A small spectrogram FSQ autoencoder, trained from scratch.
Model: encoder arch shufflenet_v2, decoder activation silu.
Training: muon at rate 0.0052, 9900 steps, batches of 128.
Data: trained on short made-up English sentences, spoken by a formant synthesiser in many voices, 26041 training examples.
Rows from block 5 of the encoder of a small spectrogram FSQ autoencoder, named by matrix and row number. Rows with one number belong to one channel. Each number is 500 + 50 x the weight over its row's rms, rounded and kept within 0 to 999. All counts start at 0. Numbers have three digits each.
After each channel's rows are labels from the 100 clips, of 14976, where the channel reaches its highest value: "band" is the frequency band that holds the peak. Only what is clearly more common there than usual is listed. The data: short made-up English sentences, spoken by a formant synthesiser in many voices. In brackets: how many of the 100, against the usual share in percent.
# p10: first pointwise conv (encoder.blocks.5.p1.0.weight, 80x80x1x1), inputs 0-79
# p20: second pointwise conv (encoder.blocks.5.p2.0.weight, 80x80x1x1, transposed), outputs 0-79

p10.27:520564527472438479513484502520501500475557576455496500617450590546575481486528578522567579552537430467551471480538493436475522495448487450606604617534516466499502549442485602468502594424536444557534498496498522578450547528482570479452500457
p20.27:522565471512423471441532523523492538478569489495570409420417461504505446512445521554421560505524486454532545517449416422544491539505481352473534543446614555449373604444459472534497501533543476501442518536449478531461443514503446510510519505
band: 4000 to 8000 Hz (100 vs 25)

p10.52:630492572430360508481585507493391492555501551476452510400518468396495463497529515510521536554532539506462450480495460478427441470402487524531462454493532487443437566416435543529450497566478576540509521492534549443453566509466509498460560492
p20.52:478474582538445576508512538537453523489509498503533536548621401559368477436458478475514532449538533492534427494514456564529522468483453537522490492467496486578494537560473583462548534489497486518541520477392601513577457455555517469405559625
band: 1000 to 2000 Hz (55 vs 18.8)

p10.29:485545441540560463514530445416603535417529527514530490491541592468606520490447458530479521391599576480467540570465507515499506512358526482469517494418483511520520493526533492558524449390502492580495563429417477554471469548471556525544481481
p20.29:501478435589540482497469573481547478519551474501473490459391496545617551489588546477562520517563423496501598518485456505496490617503503488470630462594399475486534483450591515497470422468517530459524475548549434490481476518498578496580475466
band: 500 to 1000 Hz (55 vs 12.5); 250 to 500 Hz (25 vs 6.2)

p10.49:504507599503517518539562530550518493524490526469478455439479525460428409384556568459490541523481486489401422490499545545535530347364544496554477550498454533553508451404547492445475540414474503506485523519488520418455516588507462533492463455
p20.49:463541482597459528561561551545472509531485478454460490477543438511506478488561589504508491542528501636491400460535485543511445452528635570506476490514525527611472520549444539417418468507501470518517509510555509566436503576598472518493523618
band: 500 to 1000 Hz (97 vs 12.5)

p10.16:485575429463444475467466478470547476444478620413443484476532511598521464542493523485448515530518513477536441450476371560547508492438495506482513522520487458533401447540527587502491514377495515521391438489540500563425546453475460403419468495
p20.16:552504515484539531518562573469500475519499490467593471477508494534558769514524463446475456509483516595483554505471428472515533525543450522507507425458482486418468461451535492442536481453522470514429502487543496565518464535489488395449479453
band: 4000 to 8000 Hz (98 vs 25)

p10.42:460484477483439541385433494570516448440510536552609519540508520505522531512591556465521537605553490543540539493487452427515604434532519501520499551516553509415463570545489537445430524461466428492606482520451552581478460569550503431551508431
p20.42:436410494486515412519449522550504472576555459564570488531527486499531518568428523537421645432433493437471513586503453470478530427500461455461524537457607523518486540549490525626470574515494437481461537448415534467425513511515467533461475471
band: 500 to 1000 Hz (90 vs 12.5)

p10.47:494437526541524485462531582466502509505604451472582528513492486552514530457505505465541585454475500541447490485446452578483475604537507489453568567376526475433575498473440501621501522567573440561506576534554448475544500477436494554463572408
p20.47:486488542522455522449467485461547556542607546590424500416494570520442522561498559550509611527508469540454570491439486477527508615424525452484441471432496466548616434506476506556515580472509446551469537506432504540449414444497518570542456534
band: 0 to 250 Hz (96 vs 12.5)

p10.75:484519496493465567552524479524518469548528539442582531541468526535584469561468549445501461471561425444440403515544442477502547458520474588499550455491549469590594518505618441585399562527514466446490442572511453413475565501492507564430460486
p20.75:475516419453604548414484495449552613530498539519501451577592509499432459455462482563544473486423504551430504482475538520494463509572506579488536524592512476529457529534480491465412534491511506592570479472514529437440377541529456619506535525
band: 250 to 500 Hz (100 vs 6.2)

p10.67:444463504493461483534480509546434521536569548514537484527389475538555538514485551484492502443485464541470423453479473465489479464616452538518549414459557366522480348427548508536562508494513404507492467553531498525569591517379493519480475475
p20.67:462523452477511477491423529509527546442506532499438430482603497521432445488526516472529624598512553474497516498423407452518487530473508473516540551609517459618476452577502476495561427498506553517560519359394459481461523496498514459575475489
band: 250 to 500 Hz (100 vs 6.2)

p10.58:516453527578472523577471587515524525495478538457497505472477454475442544477522581442613492505436511506445456459529421464491449452494579476500407532593483455496561506516436553609479461388556512509575489465467487519461392468407480427431459519
p20.58:471589363508542484443472604538504509476500541462498476438438480523566529594631433422478432500508463526482556539402497444514432560522448487402482486457471424546490499476519503558509455494519518478443411573509561535406518490513539491537516488
band: 250 to 500 Hz (78 vs 6.2)

p10.45:447537456487628548586552385575450512399512488443502457532533554575526503522509581579424443479496381538532417431548464534512435422567508511550491472474530503458534491466574498440497453518524479538510477472546455531473430518467542471551563494
p20.45:550617523529589552505539514485593568500525422494536485419410491479461464415491537445468499499444548439548543529468528570509492502514604469555597525471538502506503490389571479505530412540463498584476409553553532487443474518434543479574520502
band: 4000 to 8000 Hz (58 vs 25); 500 to 1000 Hz (33 vs 12.5)

p10.28:553471532470437532525471426475494480597605460479429539537469438410477452530535572491484441532467497471432466485482673497535518408539464553578548488417487504474540474391563490434522583546478487534521493502441514446496462534539519526504569544
p20.28:541435477493515468636488611521485398491546544508476526521453559487488450494483483570492523602496479371436453543449477492472515520485470441558545515558515438527513531492511556524572488526504653466488476510528546435515480475481548458488490646
band: 4000 to 8000 Hz (99 vs 25)

p10.63:471579483461464489552507506500624501568494571516453520524534514585606472539490519514448471498545540557527438492516514425552499417473520496528626554531475610419474505460526504459526476378494497414501513540441495557362510525512452469530445489
p20.63:518501560416523521442585541519507507584402447480432496550493457533532453472481511454429455438523567426530559435454500560495567437503499400489438480510479579438534493457501524521444475518465396449502511498435485441482640450471548585453480442
band: 4000 to 8000 Hz (92 vs 25)

p10.56:391489429484465458546461482443496453596558492451486481523473436491414496628499452491516483451522459491453481497462464441519437382520478435557459506584557506474512453449612488472396466527618532587497495539504470481507490426505441523520459476
p20.56:484489469504443565500539467542468512522518477467452491537501476483512521635457572498534544468515491458421434498494603486422495466575564522564430406474462608634506457555473444470520444448406468459544530437515452446491517518556582440483552468
band: 4000 to 8000 Hz (100 vs 25)

p10.5:465495456460515510477520456434632509530520540500469491578464471503555456480473475470432483421565438535420394482480566502439548395565503537530550543430546525559494602432573489465515591492469478465518591445435477514448521560496456480503595512
p20.5:586499555438578549526527546477507464604446490559402473499486478602558473430459455458499475549443594506475641422459535494469561460400566431498452547514489555471571475494457483518463476493484530493407480444486437436527510500510510573522469485
band: 500 to 1000 Hz (37 vs 12.5)

p10.41:427518511485505522443461557494410507409406526531604514497519393527376472566515574478503524470531555482628466581540424541589541416468490518446511541428462491444506507496509473501564485434495426520487551553496490459458460506481460540469447444
p20.41:540517482419505520610533442538463532454373474504551517580540449541578466477431440438560543481568514486574607495491474523559520454494556552465425655451496535508435499471551488522489505486534514395498567508554556547475500557475531516471513487
band: 250 to 500 Hz (68 vs 6.2)

p10.18:490531531512514436635459414476583517545424442607515498615532422488422463579461480530594469553450456466535584463438511440460440581468514519453476515401444546450448482533529513546507526556506512544497514539521521539589469498534484474533495515
p20.18:409490561528413612543495505543512460403559441443514443471438485541479514588517505540602512521572439523541432454438499463510487445463511567539480485528587508452546532580440476391482532487473538500467623412520448522481468521484530505503574513
band: 4000 to 8000 Hz (96 vs 25)

p10.35:474405487567519520498460541513502491365474449511481427485499544478451484492492486485503547489509520491379574485515470545490443506627559512455484389472427491570577475542474561574425493512538549494485511492520512453570444452407538541637532489
p20.35:456505416470523450501477447555506675511497495532441467477524505404450464501469542515465406454500516590453507486505483495483446526536512497437508526532488481542484474490497452501329500537577496535521477465508492441370479487472440506595511612
band: 250 to 500 Hz (72 vs 6.2)

p10.77:495481532457524507525463396459586513448566507506402511563547465423635485582496447502547511473555417482437559461461578491467540558398531507540389493486517478554440401478496547505462504471504538460487427502485454441504446464495489525592562475
p20.77:556497528482456510548512422479502540487439462481534421525505544392532472524475509380494449465542528563524503513548409452475573493535501520491493520470476617461433551495505437475358464404540457382496509439556444546474543575478550516505567459
band: 4000 to 8000 Hz (100 vs 25)

p10.61:549536483490450475525472618555451503594552582467523466424478442375483493506392441508519450392508502482511476480500458483530456466429503521527453507460527510588467549586462571578627501480551485476460497475551494454502553485399437468488491524
p20.61:491571481516475467499542597480526466523506418447521492349513537503603415655486432518609517466469401519606500470502524518498471524522552511496514573533444433505475470456520493521567424534506500500458469486574534558507510515482557510567439498
band: 4000 to 8000 Hz (98 vs 25)

p10.4:453447459403605513582525478544497451422379508508496560460506550495593586481486490518486465473447556468448461566557443447620523492498509491508470505456537514556608518514427458418528500485527474495572477478492578559427403526506509531531480554
p20.4:465476509498463396553497493457449514497419529510502520490577611550514397511509387520487479375500520569514500472441416487467565563602533481494506490481457454507578492462471539536456482504477343564520485503445484494527541489469494543531466388
band: 4000 to 8000 Hz (60 vs 25); 250 to 500 Hz (27 vs 6.2)

p10.8:520552429487412485491489496498383402535467512460552510460575553551492481549470513418483508544534565528484462450567404448528553426556531529466560461471509578502416572521544439492509533545480491472504482496526428589464651516463422481469540546
p20.8:375474513439564501514545456522392450485462483538520462655553491497438526500445508524475600687435509505540461549468497505459528454527461496521449403522553566493522578540520518492550542487514490524588517455461532537484495503481503487475555493
band: 1000 to 2000 Hz (69 vs 18.8)

p10.54:479471461443513513471484575524494471444428505572655534489470462458406488551511514485476524593531603547563502512500460450583459540509548478427560546527554558376521543534479548470502499528490493452539512359511511497462445459443453439518440524
p20.54:496567564545494521500479462506559582436459576544496556502497458474462438566475531466514493446373422479468474452513552505489494619405432542485585392549534501519588447461549432530546563499570588539443464476462438514513560444480519535523503503
band: 250 to 500 Hz (29 vs 6.2)

p10.53:467515462485519511542500447529387513439501547469486444469533503513462493528461553561510469408476548460567483533496467517558474408397532529409538426408512508484535493513440557659476464491431528486434545404521502581470374463491472476498505541
p20.53:498546447607456525520517527496511444475486449527510461507483552416491444544537468474535501607535488501536520631412512542491410495546467556579541538496481504532453494590562477547550464508462548507391446555561454554402498631505477496422509489
band: 250 to 500 Hz (60 vs 6.2)

p10.11:586478507488386560478532548493456506550464589526494529522570457468532486478451430472540452489529564406509484575450420557616468484509405472394509442452580502568538514465494582637492572517495522538485452527546501479442514559498495501488505528
p20.11:503373494587508538475501507512505483585506574410446560519576488500448503513527523523422487463583417551456445610555473481406550466477531456494399470499476501474511519551442420568435514486498484444492523441548471478487608431543565473570483518
band: 500 to 1000 Hz (53 vs 12.5); 0 to 250 Hz (47 vs 12.5)

p10.20:471473420464426523389464448521448472487529516469451497543494701510565504442557428430536498455550481499455514533474597601488497474441448498410511454507504535430542437517553499481446486505487627480468530551500487548461532532517486482497458528
p20.20:522552567567490557550464372488499419476486491523498514615444503487479488410427496509506496529458457515490532486528523519523486462521397540481490516510559559475424441601396443492489514551463491517535523521413545551585410413571421421465485508
band: 500 to 1000 Hz (48 vs 12.5); 1000 to 2000 Hz (41 vs 18.8)

p10.7:467460452479512562458475554501395489550508457456583518358467411470485473518484515514469461425449527519486489511439390521618473466509523466477524447427487423414531517469498502576540457534413491487510529477477536428480445518391459454437422468
p20.7:446541482490482479505464468443459499465474550434510517492496476519541592425552569420501520534569533589563391427550563591620571517500511525537513494532444443410471580548533444436482431527591523519548518436533429554503500464491539552441472488
band: 500 to 1000 Hz (43 vs 12.5); 250 to 500 Hz (33 vs 6.2)

p10.59:482494471503525491502562426542398488501568601435602445437536552499532462585479461469494456513494492484459484540501409491675519483520544460532494434495495500551456483554531549538506505460567482479459472503597471597536534478445464406540499594
p20.59:438448517455507567466407472493452534379494533480447489498529456512463465493549445427457479492436591511474468505545469401554560462365486441486421533509512534531514493570459503484478531441571550462581499479435463353476497480531491517506602508
band: 4000 to 8000 Hz (69 vs 25)

p10.31:436524415486507550470452487545415382464415455512495450522485594468553492477465468484486469438476486543505451520539444530559512508545622522465464432425518499473513536468615483544497489365488518512538413514545535635516555506504452446466520521
p20.31:503534430550447483469465549514515453475579470527564519406473486442499488492543459493473499475553515542514435543478524547505403497480514455461540515607476499375476503497463463531559398571477508520425508572603648633518508514427498478518518510
band: 500 to 1000 Hz (64 vs 12.5)

p10.38:416508435464453494452458508507482502413428496516548512502512546503552553475510449415475544467548505581522557526421441520556512447493519455572465572432470557394409457504447515404412505489524464530455473552531537611552500470469492434483375465
p20.38:519476413502505523443454532439445544482404513479392417452527537414460544525523500397490463445469552494466492422465458513509470510462453574461427408497403500476622506534531535524429498471497572459437490470475539406508498517438545496590450461
band: 4000 to 8000 Hz (57 vs 25)

p10.55:449525404439491434505438401540456532429453486452381493570548568474509494519533516494573498501448436494472533443477480613522481484405488496495531534449498479472434460502611505462547531432459483531483473507523490555499433559387463415557415518
p20.55:473491481541519488530534465476451530434472504549476464457515480618579418516482528543466481459464471559432510448523452474611581514499515546391477474492563440452459480456509456432461493422510529522619558418507478554519405474518545597550555408
band: 500 to 1000 Hz (41 vs 12.5)

p10.36:480468504618569524427443530449528528465510420473485494375489507505496476510494443453584526457528576524526528564467608545464480576432581561485471456521426484501443500517468478578465510558612488470499548569489457513495473450403466561457585470
p20.36:466495568495485489556533518510503583615569389545585514528465557526477547460400501535482423509417470514450488527496476515467421367507521495465479456568562514469581542499475560484522542451498388621488587484507511483484512490518442486526440544
band: 250 to 500 Hz (51 vs 6.2); 500 to 1000 Hz (35 vs 12.5)

p10.64:466505530428543458457553594479526495402490466490510426403469448454455494530443574549527516461533565528604538557486536439537458486457500543428536575497562469423503484494456490551482528472508464574534593579515456399479406522477482483414416455
p20.64:501589449482469536535463551504490540495535504477484512457483427502501419498417556367501512468449491515588435539513476527553516376487478498499556595597530554465449575565456545548484365473536472482534564513603502542487435541512540549530538523
band: 250 to 500 Hz (56 vs 6.2)

p10.76:477519459486579478572521502446512454571461541493605500559482538481433535602468571418489436517494518527512529634550471471631486510473478564502500533559531485509567575491582469484560535480604470550567433519571455466450456515456519465504509431
p20.76:547505433505513544600454518522474441556537466538487526555535396513516426420528390498474533461460498446482477500552580471433506578422617452487531530487573540592511467541437525548525458529486565405502513503430510492438543452490463521429535595
band: 500 to 1000 Hz (47 vs 12.5); 250 to 500 Hz (27 vs 6.2)

p10.43:568618496450422490500518467509507458513624564451467547453455432556564519501507556571490503563433488476537467471468496431509500474443453493526530544496538526417540500417546470467500502494420500509530496428469448488393524593460444546341507518
p20.43:470472505510485527359563485617539415528531492505517528491442526467475528457404550417510622538533548528561401569563501562469514499469561488552526597433512496475517509471417488534501554538482511500542470534507478362514571471483474562531506527
band: 4000 to 8000 Hz (100 vs 25)

p10.70:424467439521598481468431488494420525456492426590629552561472496529530540503474409535523444495407549520529519547432472568463538581465484495365511464444564558408492446482460486472476446449594527479481538496508549562523512465505539489505480470
p20.70:537553510486539502470539572515611398551471465537519574542402566524586518565578450472438474488553500401477559470505578558418507582513526495522506550498493453551542463388488424516533468558454448544502455576508461486468482493469574456562463459
band: 250 to 500 Hz (46 vs 6.2)

p10.44:429504514497535532462501473592599499440539486529504539449500502532508410426485584387470442476471496521431441505561516489470516362566568576451504464458424537442557586474470438493512582431467476457581496510495472532506457562552523471459573522
p20.44:490447431541558616495556518587446398504494565424507508517462578489457558550455491462481543582507522377488457494527472543445438507433467556550518396500449528514520579558493524476562513459490543459535498517566510576385489489578476535505449538
band: 500 to 1000 Hz (85 vs 12.5)

p10.79:542614466470484451492547506560393505429515638518494445438524473577482471571513609494463530460473519531544437517444447501558519491598482507564562550479563529488534561457489522499505514497537553574544505530523545574414474553490502423483506387
p20.79:486472484512559495476552510513510583394525516489593472526478499497541476443455553474537480436455565542436464540484474415516465460401403459466541521410538495501438467504475493457451545430561446559426524482501491473493348571528374536539491446
band: 4000 to 8000 Hz (100 vs 25)

p10.69:465483567510482495483492514409580516555484490555432433465533508525504470449485450521467479529532499554445483494441604515459436556578522547566465497505556505544565404528454512512513568562541558514529453519468478424523416490451542575491695441
p20.69:553583500538454511604564568503488455396434485530561470488508513524514549534480491574478574462478457537597462462397525513475465535627527526598578435537479518517487537487569586465522478564456510542456445484510561487519478532374451482498526462
band: 4000 to 8000 Hz (91 vs 25)

p10.23:397476440495492559419442466451507475513471441481600502472461562483512552496445432489462487536451518525449478518526408532522524547578497561496534512514539514412490608464465507376521508458518509473476553362571494558441370466472486486496437525
p20.23:608574497531550490431528418506647510555456527470456489473436440551514512377490488525502426521509575497504565576455550488446500524433482485467522492505479441491500474470587467449493520604441490571515549531548455393475558452501466541549430492
band: 250 to 500 Hz (58 vs 6.2)

p10.62:468453425484495577590510502447571465471499428478574512440482595451492500444536513487423510409524442462373551588552450459551494418560533552479431538523479548448535609470475503463551532435468423501529428516507479547432497498472544528433518520
p20.62:559426394541495488479436470628470506584527487492466512541497485465452428454491523558517533524545438407503498453529530562519463516504463501488456459487453455569528613540361495561459431533468482498424430532531449548584553542577519525488431528
band: 500 to 1000 Hz (50 vs 12.5); 250 to 500 Hz (32 vs 6.2)

p10.39:493507521458492484543469433495566503446451537492477446409541678484583537375565502463482485398474518498473452564503536438463552480505543557441497504502442598544573479489480510517476450420477517459516538629520512578478490507559492543490460473
p20.39:571535491427428529513509615441544498508579543447507501428467539482487502461494462515559578383440469557451425468476529447529472382496454444518499491437506520449452509496542592389500540483431522551439488485517521571482539454540463421405463523
band: 250 to 500 Hz (54 vs 6.2); 500 to 1000 Hz (45 vs 12.5)

p10.30:558491487440525553627455499510577448630501525533440507484499493486523459604482558570567483539547541492524459512521450448577538541487507484449591457533449481516497557533579614615515550420567488531459485445545533545479510505544497531438488566
p20.30:478481544516533537530590423478455514576519461492479573617577534466494436557441561488477477554561464530497524517477614557486615541520563483460488416438537577509565500509463484529538518494468476471438593537548473595467490527569496612544484470
band: 4000 to 8000 Hz (100 vs 25)

p10.66:550556450517411481521512460485441493505549537468457430419551558534481489426560564508572481496551625493574580522480497507472512438459470427514499583506605406454495401476515462568488522454454540570465491529548507567439558575583511554486517506
p20.66:524438588458495591535590485507457475482528503617495519506519591567586552510493589544541557599490481572483503464495449448546496477517568512564567417466500507507507544499573560387441488479572457575499495451500442454459407456476478535475537483
band: 4000 to 8000 Hz (66 vs 25)

p10.73:453457435483525487521434406539433559510477573417517470516564556481474484488504471530524444458407546505477492543450465483581472453515511506488446417461528459627441468578479572582471474472458470439439599430496500550558398523434535415510485517
p20.73:528408498457519457509633562548485414541583485535576551450486488535593530494469530525537614609475452447562521398495478521492391522475532467539600510479553484512469490477578549526539444525467497493567502520544445518504483476493556569477553553
band: 4000 to 8000 Hz (69 vs 25); 250 to 500 Hz (29 vs 6.2)

p10.46:420503551514594471429495612586463475498549569488641511421534508588451433429465531562477561483508617497532476491426463460506459492513550507479505484460503523479525490527492447527492528452546488509525551515561532596575512494389550560433515475
p20.46:535509557563503437569467517543568470593500504560497571536547537447463523521540440493505494510451465512468520511512584600434423577590475467449440421562470463540565443526525443489523490629444502558492493520443571425505527453479496501570388474
band: 0 to 250 Hz (53 vs 12.5)

p10.65:559630451457406513532459435521478518489544518472426493558435404509564524518470590507509512475535434541614483488450482450506477543486421502533466555482628470430460573509483450454462556439481516463496492386501548552405480502509515469464441500
p20.65:518516577490512485521393503450516479473422481479443470501431491594548502478440512508473444501555494532476414561507501478615626543536431491509490400531453440387447465497589475430495474491486522558415549481549490548573402477485520437523523524
band: 4000 to 8000 Hz (100 vs 25)

p10.26:524500489580506475488586570480459541452437530476513523442514410393501452489477551433558428477468619445571486503545450473535533480429412497412509468557651525511575467508490481516503531457491545517554483545519494424441464575473548527482418496
p20.26:530433425489524589478492530526490424370517605444527512448467502514541494535504487502461521450557507516494485587578451457446476444479462427480485440547507476452513600509551495425594439534521443537574544434541503518432496542509604406568458494
band: 500 to 1000 Hz (51 vs 12.5); 0 to 250 Hz (45 vs 12.5)

p10.25:380488501460503487519515507468547530461517602457487490490515542506510465437499507469408489405473527495367502446452437475489446381545553448551516455485454546567543447592523520600470466575518449511481584471374536533486510447519495571536505494
p20.25:424441560464501484524514525453430470502445495596514416573585483474514447555497498500369450489549501492481550517508483501490513466497483417517477454504524537537560565528510556491562529443549440475542589431336485498437566488587398479505481458
band: 4000 to 8000 Hz (89 vs 25)

p10.32:503513534520520545479489435527534432373572481519406396516539604561561470497574545464470487589554551474559468565499545510518461516474494509555526548516479425506513434456504484419545544494524431523513506531625538530480430505635573496520478485
p20.32:438503575579535469422526456523463426560460456439446514423476449434423539397463513501510449447492430479597491525451602529450389532452511476441510550512537453435529448370503430451503497578494496538453458537537523521563523486456483533486482504
band: 500 to 1000 Hz (58 vs 12.5); 0 to 250 Hz (42 vs 12.5)